From a checkpoint of a small masked image model: encoder layers 10, trained on simulated telescope pictures of galaxies.
Rows from block 8 of the encoder, named by matrix and row number. Rows with one number belong to one neuron. Each number is 500 + 40 x the weight over its row's rms, rounded and kept within 0 to 999. All counts start at 0. Numbers have three digits each.
# fc1: MLP up (encoder.blocks.8.mlp.fc1.weight, 320x160), inputs 0-79
# fc2: MLP down (encoder.blocks.8.mlp.fc2.weight, 160x320, transposed), outputs 0-79
fc1.132:561553499585516482493490541507495506444400548422512483511427469495582563501511552488465555445497434490509510518477425545503505491511486493486530507482505522493502566532517500450499496449493480496473468522490486520501478521433469495478564584
fc1.133:584541551457415568499559495522490469544516540501497496518473491451493549568512539510474498501530492488586496500433412522524433422498473515503537471500524461539454444562577483423483515525508554473514517503549460398538464514462509487469512576
fc1.134:477530508522487573475497524478525480597466503484478505481491476521456580564550487630466517458535414543541559525460461479513416490545500502516503439509511495503490534535533487482546456515409537501491450534479508484488490525484535506498493515
fc1.135:491460424460497469516440485476544461430581425532523435490530528518521484457498473490534516541458523479471471486478515570485474593443464522479520491490536512472506490470556443549526565454459457504616541464554442564536538490517468508509542502
fc1.136:514521479485528453507485554518441476444546446457489548515524515538491502448456555536520486515545490415453544530548467475473539501503556483501543466466542462454564486439489532466472585569474517540538486566446489468536445508384525504549511473
fc1.137:449518549498491502480443495504495418500465461511540497502439477463512574454440559430478566518557432454518460538545498483591492475495558459529496461497552582534442506540488490444602455435490466553575525533565523453541486469515492462564511559
fc1.138:450455477525473430528464536470536574477552544503538482484513554500536516517503506499580531478473482392494521508467474460520535512405430475433509524520486581509502511452538510503480557493500394487453486425487543467525503495470534587559459456
fc1.139:540517470538513516435529504552467585443465456494484519557401510528503540490488515552526506515514537471515486491448495507423446482504520472543467526494533523506514573430441405529468507536420560497415561456453487495457456424556487526465541453
fc1.140:536525509513447521503491531436513427515459516517478513570520487525525563443447505543524521573519488518459500491502552462473473481545518495533554431520524484527488500451512497486503528485571498519491509541596474531539558452527456548514523565
fc1.141:477425556460511474606518473547502418511559521454613490545496559459501593511488550428519489523497473530537509540514457466495545480523483400497515402463489459509495520468467531492533501477525468598540515455456520518556515546519443461487563517
fc1.142:493408443476465477478414517492463500526455521539443514539483526473503448493493563491434526478460529508480567444500498454569513566560551469496499450467468539517533482527414510460517479547472460526542534507462557549509547512529533499507494564
fc1.143:500507499398469530536477522486491540493575546503451565471508543434498516478467428504455570501496500498553486414413528537497522509570477483562458471528542518479496496507511575545529548495494478530512469431496557480501467546458496486494449543
fc1.144:510581481430455501537455496515524460470536446443459518543465563401572481580491501457451489523502494540460481458498549470516527506481459469477463521439529501545518486488520520445501466508487500556499475457554556447537500518485536502477449428
fc1.145:611486462566511502512513475517482517450453488472495641542476483515447540478461531521519442445574445518481525510566493534543443451471493518471547454460434506464481503528503607444496477524527549515450510459476460550554474500475497433488514462
fc1.146:485471530510462462469548558458470501515530504545513526556470493545517558524490469484545468505489441498569475535486410527503602470465491452513499525527453494480527558499473486570582559503433467484496467521445549556455536488504532520538477537
fc1.147:523561497544506552514457553459520572514542476455476476551411516523522471550510470516477550502532490550490453554401447551515540429490451493495475455513499510476560479469528493553444486545536529527420434450521487534547441527462511444506489496
fc1.148:525493403478434489441498505502476520507506472481488496568530528549473479483532573464466526549552577568463507449494486484501516586426472503529504520503560562527542513589487454468569481507522448500514454514401510569462456533461498489497472556
fc1.149:471471549505500586476541550453482567470443457509504472497514501506529528562527504453566577553469502581425532471484488456478484472483538496509516575482507447461424436543502464443488436510534506480489498432539545507548487535576493510480541425
fc1.150:486540537480495525548538484535478473537470424490496490483504464530488493562501509497521493487449502493555448543444478534440439439469435510591461496510444491521464481491530428528493430511575498537473508373561469552521460509518494474516601484
fc1.151:521541505538443512460504436505522438489504480460539464528443534502407477553584490490507452530472486544519444490574493487519446443456472530501422514467543525486507492544519452542446472501444433534566530482525493552505497522460491454511501478
fc1.152:517471425405452470444528573445484522545551513524509443506515516508476583400495445520510493495468573547483533520470521499448465577453547468543522431454435519553494480547518510505533532520562515405549450484535539549543479470502469547487537482
fc1.153:526490528547537472502432473543472502493523493576539460444487479463476533491430502465470480520492469445479554532513428534483562482401484525477609454580517503497533477551475505496521560442538480503583491495517532477533465516486474470443459519
fc1.154:437604464460446485441564491469530526507476516520474503509497493529537494535498453521505472485530562550543477485438476472439482559495471484563571479532495410463487601480529495515454444484487526561540507522513513418480485528419440493493452463
fc1.155:544545439612417474479492524529513496484492509445475437477527565494484506467447529477454448506542572441579511455514477446570476461475509501491482479482451433429503506416496483478573506512490561500476492554547450520555475470602458447458465571
fc1.156:559516509566411479406432531515499440557458510453477556526475471502566465487458446489441511480468457532516505520518565514394524489447514520568503500549531537530393486512552518499494423460542505500480553543530443524536475465509516418498445543
fc1.157:541491505496533458462551444520540457445445525481510553543541426462495530552473513457476527474593429552495470475528495402514525473489448489462531519518513457503484455491535440526535495517439512504465454455477529549507492602560582556433483479
fc1.158:545476474567536573495534500583537534478450479521472474499513479500498572443539545441417472518496533517497498555453517486506485533489436538482496497481536477436489595521445545409462460487432510558565492471494479427515476507482418509539496445
fc1.159:393490535569496533523499505554513489499455474520487598508461481517469480441577481487539472529590490453498481504414475502495529446560561513591499478505534559529460516524526507547467538435450502576483523592592450485498519492537473493508450518
fc1.160:546600484512477463447524494490543510442535506554494515488511468453484493555497564493497489422483480463547455487489403625447435437522464521497484546552550496496427561483557488525479456435576522481489492563546498513470480512512453535518503527
fc1.161:495506530554550500469486469579489487511525506480558537490497494492536472517560466434528504451483498459467529422537515503496473518490482529498515459554439546539545541480506462509515517570559462477492480509456464459541542524518536438446400464
fc1.162:530503490551485541479501542464507537437570491507541538558431480544470456474543479478482502572450473509502472525507424447541525540414466506510438509477477453487471453495495534436493571553469458471411483536501512442507525432506515501446484488
fc1.163:564534460564470516480488499478541510425459512467440498513558554503426482581509499521531556533477548532443479542533534457475465543580564554511506479502558443571474517520476533438507456482575457440478555482452503553506519540531532494499471436
fc1.164:522516510476521394424567497442467565552535518488474493579470519492568451485507443427472534438491534452407512482514530475504571478544575501501499516494537537487471501555466470508520536532396449491508491491481569553513515448492443485464564515
fc1.165:548545535482513499506505561454505505532479476531461514554500457483427523576458485507462517438468447588527555477411510574508490496552469457470524572491429548511507489453451525545547452562485520505449496403437488518446507464471487438476490532
fc1.166:491561441541484549472563478467512492499444523509544475505411497499477508498435544472553532510556449473575536448575453459532426522519561557449573533488505559538429544454551437468483483469559511508525480584531454439504515499541476506465503489
fc1.167:461508475502524445513478455472529560551494460502484537521463463544516577526475498523518467535533483452493477487487510622413478459626471506502489517515526524583476483513591446476467573445558460522478520506480545517493470526470557457570499500
fc1.168:440544522591500538457523519601373568519468459467475430501456517461513541436479521465555504438506452483469522533520461467491388549485489595519562451520500478446481613519505495466496511516462522507491508539467492480465482474480465538469522453
fc1.169:429429443436516494524458559372560474498500490531474489526546515543473465470529448522490522509450452489487545514565572445509530461540475463471477479466460513505502557544483525417445502447532509509509526526497571540483436476424491519503460454
fc1.170:447557573475520560452471540532561494527467534471466452516461490534521440463510501488530546454512506533492495457500527490539527457556515467606489478474522563527494456561451483522432476481497522468561592499505486484464527520436532456446460575
fc1.171:454500480567552540451477508472536509446479485526498482532558516559434472461484483503544424529515474535495488493539521570427546467452488444530427583507494453505521478459479523582500554479468510479447401516460485535522517510609428480486522507
fc1.172:503480516522510458603464491549511453540490553488528460577515527535484436495405499465467473495459496458532452443484490594481499482486534502524524472541472536470549509458544524532472501527538495494478508515527488469523509483442482538482441528
fc1.173:520525550456479485474526546495394472448468588588520503462461490478519470521466508443529512545545473514470491465515484531537496427512437494544498486510500525523537478575413500541504424507442524512475433484464487525498530546564507419542498505
fc1.174:481520526489487487513499534459445510575590488473563509539481532515520525526502464494520502442478549513492460543502475392532461500507515496545519498560479537510602437428458450577497501436576501469493487446536560470520459519462535504466539507
fc1.175:574529498459520494543489534524447444413565509467486507472481569489451470496500513516520564514462498499516514580525514517514434596569444521550473476458463529458608480530509472429455572460445525519467520558527463507514491502567454466551512452
fc1.176:516473461497553516497436582455535467499484486432493464482467510568490517531534402494478485442478476508513469546494483532484540530461547448544490516550513604443470534507484512519508468484542548470528531482541479432430523476471423504447466526
fc1.177:476463506502504535466469551537493507542497438544480471583485554490498487448502512501493490464502461446531437485504509536521489503414419503461561580532518478478573496525474486542544525498499479521585456519503497529462618499382486568511526479
fc1.178:536480458531504479506458545536495520550475428522456567486521440526527526441502540483502520529523538535440538528463497458496536470554480508463464443447506446500560521475469540499476498512482462459489519479499551578462608552572590577517493574
fc1.179:462514444490581552498544473578456486510464485457522490427497480421502442498602528463478511474502507539567468530478420580453527566514525492428479519508501507442496518531502492431463469468460422509476521482466512493494529450462448504517495521
fc1.180:420499509551487538494541465512510474475452486568485562512426460485393502488589561491583556535469503464503492530478462538498436471443478522585469517481476495457505521523482484544502417476544524480549493466541495535508520484477505452570507543
fc1.181:548507490489518503561540494486516448519426514533422445514509531591510537519489478503449547493475533469425489493533450453527515502488474466572494469486512485460497485549479504472483485525479553548487476460433497543484518497478542465582579538
fc1.182:524611550555533564505519540531452404593433483451440534534483527488418496476526561450463480485547542471463456550534487450585504482515476434489483546472474485453516461485518492504555429524474477491498502494569523468546576487475443501492407532
fc1.183:586590469488512496466495435508578555426590460510451530510498521548457481482651590524519449500514386499536483473427476571443507522492534562483527515560446464515510509495498547450470555460483522450447499517518529486545511511514510444478497522
fc1.184:531521482574469456541477534454486541528549493479546527468499513595451543443416529503539567427494443541442506539482394511472495388524469546505517481506468544460490467520530520445490484573540535513501472565575454524582470470478510463515490518
fc1.185:506545436572542455525472493495505533472460451523433562523459498557490453492492534502495479546443494480464549477435486470483499504445508554565472590474575426496478480429473452508486503511415538506490483503524500502513505461514485512528531460
fc1.186:543529453496468447494520480449497568522534476551579433446484462623421569550445453535548497516532455541467447507494555524508461498538557521417534488532464596513541530532541498543450487523533472513510513461515495490520506498547468446537517532
fc1.187:529590537543564528493512564510496503468531516487499421541495529485463531560450544524491497502499472549526464495472458426562452497444473555468486569575444548481521564463441509447474468611457511498458465434531460534508494506438498497458552461
fc1.188:506536526488507555432499584482433492557501482456559512492499522507454392506499543442550464465472542471504502460491527541436503459518475479527469481499500470508471494542450479513470491563451489472553543558517488500470529543560543458550540518
fc1.189:401436514451485456533478495478528438499527547482518513502471477500495451462435550478457485506526513526437535465484499480558558441483558550525568492508513520482533506423471546459519453510516466512541554602547425446533525513494486552493498475
fc1.190:473469468421479494458580502515524496529460507528551552582449464488496599514488532520488501485497448484545497396510518487570482522481474552480491483519440449504458532514512476506470521472433491508471562498531598523554394598498441502487518466
fc1.191:470470490499488457463491499425419509556502520557448447510487520506509491457581474513548528523558518482472475571481403507474530473455536475473446433444568538548488508468454525469426545444474494510494543498473524499536512455547535450446555483
fc1.192:553505508519501523556436542462531508533553546499504484492528536511515572494521491583518520435500575440470488581482509482467511524511547521511524452486447517434503518483498422476528595491431353520442502455543513535547446492513495441498490496
fc1.193:520473472468423532517572508548483526585460526509475524453552499480561510506521500473484526561457519486519492522491503542411577555496508500496575536542506460488553493567571544510460513527501530537558434513479484542460456561527519464481501587
fc1.194:491501530474574488519484540498471482512467465490427478481476498456413421579517537495468449501518524455551535483476485506579452489494488542549465462571464533470542431460511522473515442517487556458453524465496495487489505549504533459416495454
fc1.195:477436543499551528520490586552446472542495535461552473586358532536518476458458550533558500468500538491557507558518450504488535445485475439489512512467460556441515428512503530522526456536456531545524438491488489426528497531538467504575427512
fc1.196:481466487485509469509528489476523444499458475491519519439500508461471580476512546527490500428593436443436470463531507529574482453517517577493464522562443483457599535506493472458537475618566500539488550533561470385486500476481455530465501491
fc1.197:452567531454503539471467412456553532420527510497557479425550462453439459492508564524586544495498533477493583483518556575543487605498518481507524468518518508435493516504484501483495532467497516472504502452479556564437486466486512493529472516
fc1.198:483505499509543548494471544543534419518511519510568542483519454469424485540473577477467450534453505484557537468533516522491451496519497522483530535516475485492517513475473464490527419476511567552450534472499444552446564535500430414563475484
fc1.199:533502487526567473550453496518551565515491519475455539527517468550509438522511457572557540482548490512481539493536454530474462560494571463535541558538516492496509538539535454480406440412492450477514524525489501522494439450457517478536453507
fc1.200:448480536492488521501544514455464543416507467446497506456489507475504568459460517521531476541459512503495473532426472473504467514482468492613597443504491452496485546504517480503418417405524554496456502477476515533487510452485496572475548527
fc1.201:580509558519495449536520497529421475534440561487552568499427516514529541473562567501475503493513525548530537547471502509482556437506485447490499440529510473519432471411515484519503492504549429473452431523431518477516505481502437468456455525
fc1.202:517458451514474449406484522418536492472424465611497465486493487551531554561515553520431553472493498500472486491487584486463580581457500512526449534446442550456525503456505493528519504476460580517481493548463488454541500471477496510522477494
fc1.203:493414460447461519499571532515481519422526507517548499483557549519536450481510536508490547551472479449441488453532510563523488427475547561497552503486544484537537513510486528504450499523547546530529494516530457500496544498549483459542553498
fc1.204:395464508536519610521552516490500475470504494483522506576427484474480479550522541521444546454524496598504493489465458453539499568481449526480453471504501568462488419533606553524446439501436533505473448480490531509468504538475593488531534475
fc1.205:546515484545450514526504500556526498482471510508573477538442528584483543453512486495513437477557493469457460499466512464461466487408495503508538506515526564432506411480496542539516518526533514469549528525532549444488454537539483513457452512
fc1.206:557498523506432531485520456494490509457471533555455466491460483581559573513506458478568504553521443540500452511499477481365491495527470533466468487499583576503461497517479495493452481455476588547526463470474497548544404589495523532457462467
fc1.207:517535470514498496454486497500651526533487439524513525572575529436429522489452512477460514536520468414529577446465497522497544489406490481462502521477505510485495527433510540451502416500459527549521534472522485583560503479490503443578470543
fc1.208:471538462522454482505540452493419538474474573548527487535447555492510589501556521514517491540559530482545461506486519499527428494516490477469532513519501443522547545466470512537591490521529586490433553500487545518507476577444522565520444517
fc1.209:424521455485513417443442523515517539525535575507546484502455496490495541437458508436513486460507436534532522488505456472449482538445487482527477437494455492448517514491460455584527508454539527476526498428543500557578466502544466506499539499
fc1.210:539504504469508519430454489504499459498567570444513527485449503489528500536499531531493530480483527534516473587509504490571530524475478511530517557449506580515513549441545460517492456428610439505497520459479379506464493491571526543470455445
fc1.211:524504525527464471495532482488491472583488478551535456453530475449483494437521524536467517521469517495562548490541490454467501565458482487450476488457462479439552496518535533465520430474506472428518562423544571497474529500534513509545470611
fc2.132:438485505442504552515516512507489480577583444576484563471552535494447481517496475512508437532528553533499500495516583449523416509475474479475448472530462484503510420468486508538523486593490516490514536474519495483516522475546530520532459436
fc2.133:405487477512577472493414474479488503446482458505539533475505512518528476449495480494492483454461511534418530517551578485517578548503548477524449506513471558460543547461408515535514495497492445529464509499437476597485532480528488529527487447
fc2.134:498498512496539475549496547545462522412516497538528551502469483469545473431434543383507449522491563468471463470532535541519520519432436494462530535535448538488549435476470553489468534530539475474505561462500487520519518440511455490511522538
fc2.135:494489469453460465514498479489564469417582462494561492432565495479524507511504475495524536525439506467453432548534521559507478581502500521526573547502510516450498501482564450505508551502461473525595492488512494539465551471509491530524527499
fc2.136:473501512495515550569466461467532503571497501524513480501523496419568476479538512489422458492473480566554531454487502469504499502426493565446584502516449496516452490523476534490503458434533530537515470489529487526515540466616488466408532434
fc2.137:527493497524508576506511511535488521519488493426515547485457492573442445492537477537537505508474578519447537499496504498519498460536489583501560521496421460481556525452521476562433492565539504483431497529489418506488512501472507563487425511
fc2.138:422525473487495416548487487509564557492609498486534468471537554500539504508528531452543592477483496517504529525450507525528552488468486465450485563542553575477555507388489467504436577498535453512473473467422532485480561450529584563466484474
fc2.139:529442380492525553500463552474522517487443460478529498519506517515469541539483580490489488526434532480421519492514498450521411445491456455458557533509556510444535492458536492466603571505498545521524546469477529505466494486444422561533514486
fc2.140:472487502485537480478520484542507580488569474463514499437471481471474449562559498458488486415507484489547501512479444545528517515458465483475428558475455520476522479551507503499499495514417520462505481437433532491473425547461549484472469447
fc2.141:548545433519444513474576569428481544529483488503437467480518469531544509491526441581434545442511526483464498494447524563516464549521481510432490560511547548466469503507457533491527491552511489424480462515510419515526461430471514485472516527
fc2.142:455442473492498523544442516502572491524453424484455464460444516539485443426548433527536484478518532581490563503509483441561539615503543527429464492441475568517485503457438545510474593541447510509452509437550585447524514533505498445410485462
fc2.143:497479478567475494456558500511500449500460452475500465477521511591525452518508561537545439465480506521502511582528492434482554471441445510474567474493458480549491509494458440438479473535527488449448537541475515532509508475609536478477520541
fc2.144:536458537574491499531509498482425527530497546443465524514444567482514543504503581537454502450508540511502577580566448543453465557539513427438433464480445549481443489476502495551511473555474441497460434469490532473536448560508568494553510452
fc2.145:405540546468519533502496515466516471565529495545515406455494523488576499544542465496455537502445516479522487513438517486466509544525471474519433518574529498533533483498522415535532510522448456465536518547513520449459500473516503583517513573
fc2.146:513505517477476471481537475420443461468530471498494492564496565568501545520470461493599487468550454476555417492488399490482498502454483457510464463504502505578494563482504531599494536465509463521521467486516560503521523504500580499503477521
fc2.147:453466528460507487467571446549464433475460527536525541445570460480477527452472538494502436488466465443493545453578544466498416531519499500485534552488501490497463503519500509428553523491447475456584546553471500439473545504515447553502517531
fc2.148:564459497470399474512463513469460534493448482521463509510522534513530537495560531436465523540494573521559509414483523472523480570429457491534500514480523487490547512547500512561542442455502442571522414474443520456498527530503504403568494566
fc2.149:481463563532467593484521534438484577496447472528485449536507516510475534535518508424548520550489494534419492508515480475491489496456557510471511559471492483467452468523500467443467455491549512512483508421541512520546451514596469515504564420
fc2.150:494531578504635494535451490528540529504511457476502499586481441428518498468465473476450511525476462485514549498510496485489527516472463490466514422512459497495486473514492532462555549554427498575529433552445487473489464485439530545550471494
fc2.151:488485537503545520403563548532493512523449480496533583503465465512448523424407505469531519497584481566516448503431451502514531422564452458470511553522495524541452458498469496488492446555481487490487474564447470496477589503573461467446521565
fc2.152:553578432407446477479549567451463476542495538542514430429503499504508567404462487489507517491463515553440526526473587532467450579423541469501505444500468541562476462537520490510490546481569486439547528484511581515543490544478516526525557485
fc2.153:460460477480493535473527507470508511497426539415489519534520547519515533521533546541515501534529515568554527504466529468512364519536501453535440559380447472479453458458559494492534451592430485513471475498476468477507531504513499486539509480
fc2.154:434526521482504527525469491494464540522508576517461446479466543534466528484461501490464485472570515539405449493442489533609582510589447483525555481552497489514519481464474494500433418492428649541490505554468474464482447482471505583523516547
fc2.155:459443522407542489454520475473446504547517495559493527499508425531529490566522503533483543484426437535425490576462557558466505526509445507492518510523521584561518501583537523500517526502589455514527546445472525459426493522401507520561553484
fc2.156:579477464555417513432487519560456517507484516520485542513520549432565479554530431458391464511510520554498464504514554549435507528486530514510499499614513606505386541478480481440480450498497507568493562605526480486500532513472554493505458550
fc2.157:431439450566468484461462575482442525601542539539450491480540495520485534558498511571504489535381569454514478500462485527485467518481550445486485507480527505503487510459475577449514546483546497486548454510461429463514426444411446528574548509
fc2.158:449532542424495439505448491427436469552536497466522519505476524498524481569477484554569513456505470482497528433530477530532477446504528463516559487541427537544522403472546449572564543543545496433425505543523490578497521500483581496467516563
fc2.159:500497542451561396517519547520492504531464527508501474594418475540489508511480466526499494422492572435473534522481513452472500530452540423475462520452448528485501404517438467449578448547439451473510486506523499492596438539509496489511501524
fc2.160:437430507495535521572482530531502422548435513427513501577496582571487555450493502509494468520553462535484506491527593399524564559462487467512492501446458466483529420508446531481569546521390480524487507474452479497574489501478518456453507496
fc2.161:513507500538473471502453490605469484517491506485520518501504515450542504508585459454506510422543491453477548469504521495512505485515526509479563451533428534505538484463488447509521528553522482502461493522517429422510543543521545496507444489
fc2.162:424511537448526471531486513521517463566414461489493476452556492447558538583465514485500448477554527499493519465499562512522463489549463466499560503503504548487480525516506482543511413421553559526575457467528505535461401545479479546535511540
fc2.163:485543479505570554459592463504527505450533499470573539458516483470467484496502377461472443462536518548493479544482477554492515553520532529494494499516566502569450501510487559512502552512510490476514515514485460503399534530515468559522496440
fc2.164:533534486510511442464532512488503559523439532458484493580497454490563524501524462469494460422438541465437463513469516492444513495472489511552503491525564551521494484570483500562494562530420520515521551527449591518560506426473474552511521447
fc2.165:464504470548533521453493450553469474471527502471539518431500539527576525427537505507518459550559508467458439539618488443492475515438511542509478431499552466482505509545571510474469525471513469487565530581562487471537487518506493557537535479
fc2.166:501528489463510530474446514567444493478520505511470517500458491542484492456447489475546469480415517480492518504572493479477480543545563543481501572420568542538455489519573429536473508493532484535474459515503456381527507532472503475448504513
fc2.167:447500517516448490434477510475517499577432496489474463471469427490520550599535539542525473537551511538500483522509532493535501466511370518360521522476540496488522457539474472439510482586415563551509494442528511476523454556519459569548486573
fc2.168:542474443431518497553481465428609456487528540529544564531532453537498478594487510539417447547519561526521493467468551540526559437504463416471447543493463531527541371489516504522514490522511478469491482471532479529540512537501517452518482553
fc2.169:462414483446487469560458550415536503469507539557498501489579532534465483499528448525469536506439446506514536520546603447536528476513514489479505514502531505533498573530518501438477514443535475521538562551480557533469449473435504537576478458
fc2.170:472531596471441498464520486531582495503527419388493524505532577470465510496506506561468552560470493492489520532479486544537534607479456505481519550455539505573490449562434474498511454536514433496505481531509479552519425486454506477565480504
fc2.171:560454464466500517468564460592499522492529439503472486472538529580479522556479499507473525536456545553571469512468521508551519455522472484460474494462473518515429464492531488435506489488458499524539516589552464502507539514489430531586470495
fc2.172:495537485509474562496556557500460494489472446523568498461461514473551485472502547561481485510500505485484505448444533476535458467451430543448526472432528499507439482554441557484596525511519487524463505462492524526501397534474507421508502544
fc2.173:497587530495566506463503533481524480447532471508531525577509490450505435493426494518557444475526440453501514490548484555452510469443412536501501494453523501544482551538552469517469431488533527496480468425504506474496462441447510502582500482
fc2.174:459508492491418500561568546445470509569534547508545511531491539525549476551514452462472509442462541569499480468489484419536498478532484512546507473581496532482560468539489486520524556436530514532480485440542519456540476479474472559490517551
fc2.175:528470505476492476546538517502472450445572461491491509426515572490541465537495481553499562482513481503509505525584515518521461538515426513510431466470490534471557511522500494463528576479408495546456504528546464485498475483579441521481517468
fc2.176:562556605477433528525528447478448471562546502500482515465568489455544497484533610565503529476542491460422505517533555514509529496529431479461536523492528479478442393508427514474538522549444458566490498490433506511511498473520538452527470588
fc2.177:563518557492423496483533470472475497501486511455489541470507462528534511548501492525510467500522544559461513504501535478459477502619496463501470483463467536526472443487559464473503501528463519487478528450478467481516378518595477399465464492
fc2.178:500440513460479441548500537504602456530466524487466522485439517491472504420544481504448553477506528465530505506510463421538566534471450557470529524478496443437504449532429519512494456494501403458468516543467539507502558566516571495525431435
fc2.179:516504561532429470520439529432503504501492510513469519580490529575508582498398495538495482514512510486446553463510559430577464418461459505581536483521497502549510485472481502560564527535523563505509477526552464503512483553532546501491520498
fc2.180:479486500462569559510508561488535474542490469465548515503395494451451513442461491485372497496547449524508538497454478498513519465447518479438546505511525484475496489558475563449522446532476507519537537525416438501537466512511515504492491525
fc2.181:447476517507479477464481555539476529510557495433559580535501486425503517480548537495522438537597454537559556468468561538498497489457529533459468542492489519486534472454525487531495512513518440460521514553537485454537474487487491497382452480
fc2.182:459414454417481513499484473471523609416565510524547504442516432508595539535488465554524518488464434550539520464455509570445451503475516534498515462545469526550495526526479522472466549470486541493514506497437472516437440482508542524507612489
fc2.183:458427507562435533487526542484458549553424529484597514490466473495540478523454512509484510480489527521459515555579516465561498513487446485542510515492499522518530531442458525543511541524459511526624459551426510491580518481455487548440456473
fc2.184:475490541453528563458553465538515479473463515520453509532487448403536476556574502508424443553543501459551494450503575515543473615484499435471484523473507467535538532487499467558509498469438500447502515439440537477400517551506473544492515513
fc2.185:482434468521500495538538513501519505571438493558509493491612522472551436519529537547504452505456557487465543465484480478541513511451368563511500480412444484482361482487486495558512508521501486598486491495472520538501455475464530506505523432
fc2.186:454421477510411432470536497479527474525549413500503492458502484532479583463446488496533542525504555486476439449479491482506469577525521569502526436487517567545558585539483542548476467477487497490516455520448515505505508570510451490527476550
fc2.187:457443483471439481500503432511488485530456490490514607479484462514533497473560503507476454500509511450443569505540530580475486488532503448543531419427529460489504433539579483540545522412517516474545526565438521472497505512551483490527473584
fc2.188:448506524480498508530509507488570439574534454438441564501528560520443560433405492518427508518519480466474569507441484541471464506526480494502456488519395535459460498453545546553504476538521434484483556470540517527461475524523529529549514512
fc2.189:481508534582535508437476508497516490560496537449477546543505502564419514505439534538500517528436491501555542560477497517518441516538597520486473463413459476451484517440564471520483534563470480484514463531450450475461430434471481518507476512
fc2.190:544559535568477553491479491481493480515556440475454543419521494510480464505495480448490537507537553560502487617480512552473504485525508410517546534510547547470498473458442510449550459534559532452559457518468408446464608455496511510495460548
fc2.191:519441558516490491453502516439454449528518494515506502504458459544519515486518508541499521489564518521480486561477424473404559490479526498536442476517572485526451520501461475505470526472484465463432520494472560465524461403481530519431546491
fc2.192:542530511522533489571497508477507532501548483520427414425537518491536555524528477585521562473476537477439472563466493496452495515490524483480510489512453467492507516494505438488515620498476391563475492469529520485463438526535508483532471488
fc2.193:477496480460446428478536517557456526519479556522472474472519448498562501554492519511487481460449484499540439513433566485431551449551480530470507557533486503439522584532509488544467501506507514493498498437430483504490438554539564455512423520
fc2.194:470519471547469533499500480523522517487523525491570554502513490525598606404469466522535520507499456554456481547506505511434514489480501460450541521442532475525478532565499499499501569501509462531550506514479492509519487442497461558595518574
fc2.195:529520512460514530502469509507501522508466467472538494540581483472526491492582536485442559477402443552459576455534532478531466538546503557484494495439455509503499529415504529444476514533499489517563517523474551486514426454370531505456545523
fc2.196:504540519541488542497474507504480556519507520481481508553494444513541458539495476491482480561422514555566545537465477495432486533475439411509568483450531537555427429519525526513478511411399514466494460461449494646515498523511549466532517527
fc2.197:513506498447463529540523471504516479479492489555570496541536423490453546476520520490450517429481501492482504433481517532615451508505561479539513433538479511525468544541485533496575500556523493481461539605470537501471474437493511409455537527
fc2.198:555473413436442479477533461479484476504485447431507524497469544545488503527463497504485555501532504491496410540479543410538570551577514513465485536490514470430391453463506498523428529504475483542499516503491541446562404430490563578473490502
fc2.199:464538505504456527466562474497504463514487478504460490559497488493503566496470523405488489490391512521492461483495498487458476439498407533533480486434484536524468452493485531482578528542502534497529460427495467470497539511530435520509489465
fc2.200:516461479525521488488462500503516564572551470496501496498455440525521512509458561522468464555449511480529499525500458506562510475555552516490504492526536525471540471486496527471493539569578480402453497490495520467544489482414483572525490474
fc2.201:480455428455463507499555510526497557460548486522489517453463531527534470450484542543474514472525423568469500426476510513557450533504507488441512512500520530447508539479494481517490521560496544562458493511521574498548510504506553448481497557
fc2.202:465533548493530497541542447565469526524538530385501558563506501478510477433486490510508471514537506553504536526509469444560464397558505452457529456507545466528482463517501500493517437520547414517503460470539510575532558556517515527519472537
fc2.203:471453444525491513556509488499476486514489542495494531511497499525551466546532527543505536431480558474455551481508529564552542518531435535462558474524554529462517487485511502524517495540527508593546453441521514436515446516499494524507504530
fc2.204:593546506483517418517454489532499514527466499488477517420566519539526547450479491489528432534498504430494546483517520545468456416500523489515583525483497417524538556454420453469579560510543479467510536515502466471536482475496388515471464577
fc2.205:507507524434480456497527452459496545467585451550477469478455541480444504479485485597488555480483601466552543472515445559475440585539494489461427503437496503542508507481540556488477499468540569457440485453463527530517489455448473445595500452
fc2.206:462562536463450479531446487565495610520530477530490541501487499453438494503451470490521490499509468568466537497508464496453473483482566447464591525514495545489499429406487550522431512492453594510501464521535483448529488524485516558435515586
fc2.207:499512534495533509542522484459379501486535566502489539445443486570572477506482469558509465465502500547476408534511486515490447503627508490516496440533528488528512443604496479515477591521516509407474512494454522434428552504448477552417524478
fc2.208:486510550482551499488473491546580420524529416526505556491511460425512505515463486465442508483421459486491570461478471475513523498449508562491516537406467510472518450498526496440462527540452472481514480513522438519486530391507470467500538513
fc2.209:482462468569445432460533528485560511560523537472502434455481487431506579446496425522491485532552447427512456526525453528538495582464444502491562435481500496440573519523505556537509564495487515462517471491472513578501498494522437489457506529
fc2.210:585482490474498520512484506523532549486557483505523503522495532532506537546473495506494497519514525575514471543540506575534440520478468466580531481503509524524430587433517540497619461469471479500524517551502572535511544503523482486510463532
fc2.211:485539498552547516555521505477487561487546480460465505562487530470503531553482477502507441505521511497479496535438483524434482465529510560568513476573522530537479493460482440535501488482519515506467468564424400540514478475494451468444522423